From a checkpoint of a small audio embedding model.
Model: 5.22M parameters, arch resnet_bottleneck, activation silu, depths [3, 6, 6], widths [192, 384, 768].
Training: 25800 steps, batches of 128.
Rows from block 5 of a small audio embedding model, named by matrix and row number. Rows with one number belong to one channel. Each number is 128 + 32 x the weight over its row's rms, rounded and kept within 0 to 255. All counts start at 0. After the name is the row's rms in percent of the matrix's.
After each channel's rows are labels from the 100 clips, of 14976, where the channel reaches its highest value: "strongest on" is what is common among them; "lies over" is the class under the peak. Only what is clearly more common there than usual is listed. The data: single English command words and digits, spoken by a formant synthesiser in many voices.
# convs1: 3x3 conv (model.blocks.5.convs.1.weight, 96x96x3x3, each kernel summed), inputs 0-95
# convs2: expand pointwise conv (model.blocks.5.convs.2.weight, 384x96x1x1, transposed), outputs 0-63

convs1.56 115 [ 85 145 133  50  57  72  89 112 132  80 171 164 109 174 209 126 151 103 119 146 166 184 109 141 120 150 166 196 138 140 125 137 161 113 109 168 153 115 171 171 116 151 105  95 130 101 135 121 159  71 167  85 157 114 112 102 125 100 161 117 115 171 140 111 161 143 103 174 107 140 145 138 168  96  97 135  97 133 101 158 134 162 123 143 163  63 166 132  86 105 139 125 120 125 166 187]
convs2.56 093 [134 128 128 128 128 128  74 128 128 172 128 155 194 142 152 128 128 128 188 128 111 128 128 128 128 128 128  98 163 142 128 103 128 128 128 128 113 128 112 128 128  90  65 128 128 128 162 128 137  83 155 104 128  79 132 128 132 128 128 128 196 128 128 128]
strongest on: /s/
lies over: /s/

convs1.6 110 [134 120 149 139 111 156 164 140 133 144  89 122 159  90 157  83  79 203 147 142 147  89 127 182 148 161  95 112 136  86 101 124 106 157 154 126 114 117  73 144 133 112 174 148 205 161 166  79 105 158  92 166 139 145 141 183  63  92  94  89 120  84 122 139  67 115 187 120  96 135 124 179 127 141 123 135 175  87 162 102 103  95 105 102 145  84  98 128 177 149 141 154 178 123  91  94]
convs2.6 103 [165 124 128 128  69 145  22 128 128 187 128  62 128 128  55 188 128 244 128 164 128 171 128 206 132 127 164  81 128 125 128 153 128 196 128 128 128 128 187  84 163  96 193 128  95 128  75 128 111 128 161 142 128  63 103 128  69 153 128 182  72 120 128 128]
strongest on: /ɝ/
lies over: /ɛ/

convs1.54 118 [167  86 128 145 135 138 166 129 141 167 105  58 123  64 115 129 120 204 122 124  65  88 152 183 124 116  80  69 131  96 145 121  99 108 152 101 118 109 105  94 158 119 193 123 152 144 110 137 119 136  68 151  84 126 151 194  90 144 104 122 147 102 124 150  82 132 175 100 159 104 128 201  86 155 163 159 106 113 130 112 154 100 144 106  84 153  73 107 122 150 128 105 187 162  92 110]
convs2.54 105 [119 128  96  60 128 168  37 115 128 172 149  61 130 128 130  68  53 216 147 174 128 132 158  63 128 143 128  87 128 173 128 128 180 175 121 130  83 128 128 171 156  93 117 128  58 107 126 125 128 158 151 204 172 128 128 128 176 112 128 128 116 102 155 118]
strongest on: /oʊ/
lies over: /oʊ/

convs1.58 145 [103  70 137  46  15 112 112 106 120 123 124 143 148 117 163 127 128 174 154 124 128 151 122 126 117 111 128 142 136  77  74 121 118 105 134 142  98  69 129 146 146 104 125 111 133 132 118 124 108  98 126 145 124 131 127 153 148  14 130  30 122 132 103 125 137 142 147 135  35 125 128 133 103 147 104 126  73 131  92 140 139 121  88  98 129  46 128 162  80 128 123 157 123 133 128 143]
convs2.58 094 [156 128 128 225 165 128 125 101  90 118 128 128 182 117 185 232 128  80 128  58 113 128 128 230  92 137  77 138 155 128 150 128 128 128 128 128 128 128 128  28 128 160 128 128  97 128 128 128  93 128 128  86 128 128 128 130 128 167 128 128 128 128 128 128]
strongest on: /ɝ/; clipping
lies over: /ɝ/

convs1.51 116 [134 135 104 133 122 141 149 134 128 136  71  68 134  65 129 115 124 155 134 108  98  70 126 133 151 129  41  92 143 101 136  81 128 142 144 109  89 130  93 133 132 119 162 128 146 157 160 135  78 137  59 149 121 157 125 149  92 113  48 122 141  57 122 122  55 132 128  68 133 109  87 138  82 141 134 131 162 133 147  75  98  72 150  82 100 155  87  83 138 161 111 118 138 124  62  79]
convs2.51 097 [114 135  85  82 128  74 126 128 128 128 128  66 128 128  63 128 128 128 164 128 128 181 128  81 128 128 196  88 128 217 170 147 128 109 128 128 179 180 158 128 128 128 128 128 128 125 128 128 128 128 157 228 128 128 128 128 128 128 128 225 128 128 128 128]
strongest on: /oʊ/
lies over: /oʊ/

convs1.75 126 [ 82 138 129  79  43  75  78 129 124  65 177 161 132 160 169 135 159  79 108 140 173 188 112 131 115 155 164 196 138 137 101 140 138 127 126 152 149 126 164 141 106 166 105  93 124  92 110 110 146  79 174  75 135 108 102  77 139 112 149 137 136 184 132 107 163 145  81 174  93 144 135 135 155  73 107 115 105 137 122 159 127 171 135 161 166  90 179 118  88 110 143 131 109  98 170 175]
convs2.75 084 [128 128 128 128 128 128  75  91  51 174 128 171 200 115 105 128 128 128 199 128 128 128 128 128  96 128  92 128 128 128 128 128  78 132 143 215 128 128 104 128 128 103  37 199 128 128 128 160 133  93 167 128 124 128 128 166 122 124 146 128 223 122 128 181]
strongest on: /s/
lies over: /s/

convs1.52 111 [ 75 129 125  54 119 137  67 101 103  81 125 106 132 128 113 146 139  59 102 104 112 112  82  53 142 130 109 151 138 161 125 123 122 134 104 131 129 101 110 117 122 131 124 115  13  73 166 152 159  96 138  53 142 148 106  70 134 120 124 150 106 124 126  86 126 130  99 141 123 102  85  79 126  44  64  86 116 128 129 115 100 130 117 154  98 159 112 114 100 178 102 131 117 122 139  77]
convs2.52 086 [125 185  63 128 161  88 128 242 146 128 131 128 170 128 128 128 128 105 128 105 128 128 128 128 128 102 128 128  85 135 131 103 128   0 128 128 128 128 128 128 128 128  33  87 128  96 128 128 128 128 128 128 128  85 167 136 128 128 128 124 243 128 128 198]
strongest on: voice: deep voice; /ɝ/
lies over: /ɝ/

convs1.39 090 [ 89 140 123 102  58  39 120 148 137 136 142 136 190 142 166 108 161 127 208 153 132 176 121 128 182 132 120 184 184 139  93 133 115 150 179 141 141 151 199 201 158 155 113  79  81 153 180 117 128 146 134 121 184 175 135 118 155 130 135 157 121 152 154 148 130 131 149 156  65 150 113 111 145 121  84 130 126 125 163 179 116 145 110 151 143 122  93 140 132 174 156 179 127 135 131 152]
convs2.39 123 [128 128 128 146  72 128 128 128  75 128 128  99 128 123 128 128 128 124 128 118 176 109 117 132 128 128 140 152 128 128 153 177 128 162 140  99 136 151 128 112 151 187 128 128 112 147 128 128  92 101 128 103  87 132  57 140 110 128 186 149 127 128 118 128]
strongest on: voice: deep voice; /ɑ/
lies over: /ɑ/

convs1.25 112 [147 102 122 122 146 123 141 134 151 170 105  74 120  77 116 109 131 216 107 138  87 107 151 200 116 109 100  84 133 113 129 121  83 115 158  87 110  81 113 102 154 100 220 128 129 151 140 104 102 126  88 159 105 135 142 218 109 115 123  80 115 122 144 159  98  92 198 100 140 126 118 201  87 182 150 156 101  86 117 120 135 101 125 102  96 162  97  99  95 153 138 118 161 154  94 133]
convs2.25 099 [123 136 101  99 128 128 128 121 128 128 128  69 123 128 128 100  90 128 136 154 128 169 144 123 128 128 116 161 128 140 153 128 165 144 160 128  93 128 135 163 184 116 166 128  96 104 153  99 128 128 128 128 150  93 128 128 160 128 103 128 102 136 163 128]
strongest on: /oʊ/
lies over: /oʊ/

convs1.68 077 [177 102  82 180 130 158 151 123 141 142 130 115 133 116 109 155 137 218  84 124 115 119 138 211 147 176  97 129 160 101 185 117 147 153 160 167 165  82 104 133 140 163 202 121 135 136 141 145 121 164  95 140 164 120  96 173 110 130 153 110 177 128 146 135 136 166 158 133 187 124 125 227 112 166 148 117 118 142 143 111 158 135 194 111 131 137 101 110 159 165 127 118 212 129 139 125]
convs2.68 112 [139  87 173  29 128 128  85 128 128 128 128  80 128 128 128  54  99 128 141 128 128 128 128  25 226 128 128 128 128 128 157 103 128 128  95 128 102 128 128 202 132 103 105 173 128  87 128  80 128 151 128 180 180 133 128 128 226 128 128 140  76 128 114 128]
strongest on: /oʊ/
lies over: /oʊ/

convs1.95 093 [108 126  44 128 112  73 109 136 101 101  87 110 146 108  82 141 136  95 127 119 114  65 108 104 166 120  73 125 142 100 121  84 108 172 110  99 121 120 103 109  69 105 119 135 123 100 167 153  82 147  85 115 118 122  41  95 132 113 100 106 140  90 146  97 110 132  96 129 142  97  98  98 124  75 101  70 141 123 135  68  66  99 149  96 112 129 107  43 152 165 103 140 103  84  85 101]
convs2.95 093 [128 128  43 129 128  75 140  59 128 161 105 150 202 123 128 128 128 128 158 119 128 128 164 118 128 128 192 128 128 177 128 128 128 128 128 128 128 154 171 128  78 172  56 128 128 118 104 128 128 173 168 135 160 128 143 128 128  85 128 192 160  80 128 171]
strongest on: /oʊ/; voice: deep voice
lies over: /oʊ/

convs1.7 094 [121 155 125  68  76 124 138 119 144 136 176 148 153 201 188  82 127 182 119 151 151 116 118 156 170 151 137 179 123 166 126 187 173 109 152 149 215 169 152 148 129 168 116 135 122 161 133  83 137 145 159 162 139 127 146 176 138 136 138 165  83 171 175 125 167 116 176 155  89 149 168 144 172 221 105 110 108 105 111 123 165 163 119 179 149 133 117 139 101 154 135 133 110 142 152 121]
convs2.7 136 [172 129 105 128 128 109 128 134 128 128 128 128 113  89 146 128 128 128 128 119 128 128 252 128 128 147 113 128 128 128 126  43  81 109 136 128 146 128 124 153 199  89 139 157 129 128 188  79 169 128 128 128 128  41 128 162 128 128 128 128 128 133 142 128]
strongest on: voice: deep voice
lies over: /l/

convs1.21 100 [141 147  38 145 126  95 163 114 110  92  80 112 148  89 120 141 161 103 123  95 108  75 105 129 136 194  65 126 126 112 155  87 109 147 163 100 117 147  86 127  88 125 151 123 105 113 163 158  94 141  71 103 108 129  70 117 115  95  75 135 138  77 163  86  82 157  98 121 141  89  92 140 128 114 147 110 162 139 141  81  83  91 171 108 107 157 114  55 155 171  95 133 155  86  81  87]
convs2.21 098 [112 128  86  85 184  34 128 200 128 134 107  75 185  94 126  80 128 116 245 128 128 191 128  61 126 128 128 128 128 192 113 161 170 115 123 128 203 209 128 128 128 154 153 128 108 128 128 111 165 128 207 186 128 142 128 124 160  56 128 246 128 128 167 128]
strongest on: /oʊ/; voice: deep voice
lies over: /oʊ/

convs1.46 094 [113 132 147 108 103 117  75  94 116 104 134 105  34 137  56 139 130 117  36 107 124 148 119 107  93  93 116 143 129 146 102 122 147  93  38 117 107  98 128  46 123 116 128  56 126  84  60 176 157 111 150  74 119  99 125 104 129 119 127 128 101 105 121 126 125  79 124 138 107 119 101 104 109  97 124 149 100 108  90 125 100 132 123 111 113 123 112 127  99  98 113  26 121 118 152 109]
convs2.46 078 [128 128  68 128 177 128  67 128 127 128  89 107 128 128 128 128 128 128 128 128 128 191 128 128 128 128 128 128 135 166 128 128 128 128 128 128 128 128 146 128 128 125 156 128 128 128 128  91 128  37 160 173 140 128 105 128 143 128 136 182 128 128 128 128]
strongest on: voice: deep voice
lies over: /ɑ/

convs1.2 140 [131 105 131 112  97 117 109  94 106 130 135 115  63 126  38 138 125 102  27 106 107 111 120  93 104  61 125 126 102 125 122 125 113  66  78 108 126  92 108  12 114 115 118  75 145 124  84 171 124  99 145 128  86 106 129  85 145 129 120 114 139 140 122 107 131 115 128 127 131  99 128  93 109 137 125 133  64 128  61 119 124 127 133 119  97 143  90 137  54  93 107  65 121  97 142 119]
convs2.2 088 [ 99 128 128 171 128 128 128 128 136 128  79 128 172 128 128 154 152 128 128 128 128 128 128 128 128 128 142 128 128 128 128 108 128 128 128 128 109 128 128 128 128 122 128 141 181 128 181 128 128 128 170 128  53 191 128 104  65 128 128 128 128 128 128 152]
strongest on: voice: deep voice; /ɔ/
lies over: /ɔ/

convs1.91 125 [ 77 147 120  61  79  57  73 125 105  77 175 179 146 142 166 124 194  65 144 138 164 170 112  87 112 176 151 189 130 129 108 141 124 128 114 137 159 127 153 147  90 161  92 126  83  81 126 128 147  89 156  73 114 107 109  70 162 150 148 131 128 165 122  92 137 121 115 156 112 134 148  93 146  63  70 107 122 148 108 151 126 148 120 163 159 101 152 138 103 145 125 123  83  90 167 164]
convs2.91 085 [128 128 128 128 135 128  65 128  53 133 144 176 232 128 128 128 128 104 147 128 139  38 128 135 128 127 128 128 128 128 128 101 128 139 128 128 128 103  46  93 117 128  58 171 128 128 175 128 128  57 128 128 128 100 127 192  97  99 128 128 128 128 191 128]
strongest on: /s/
lies over: /s/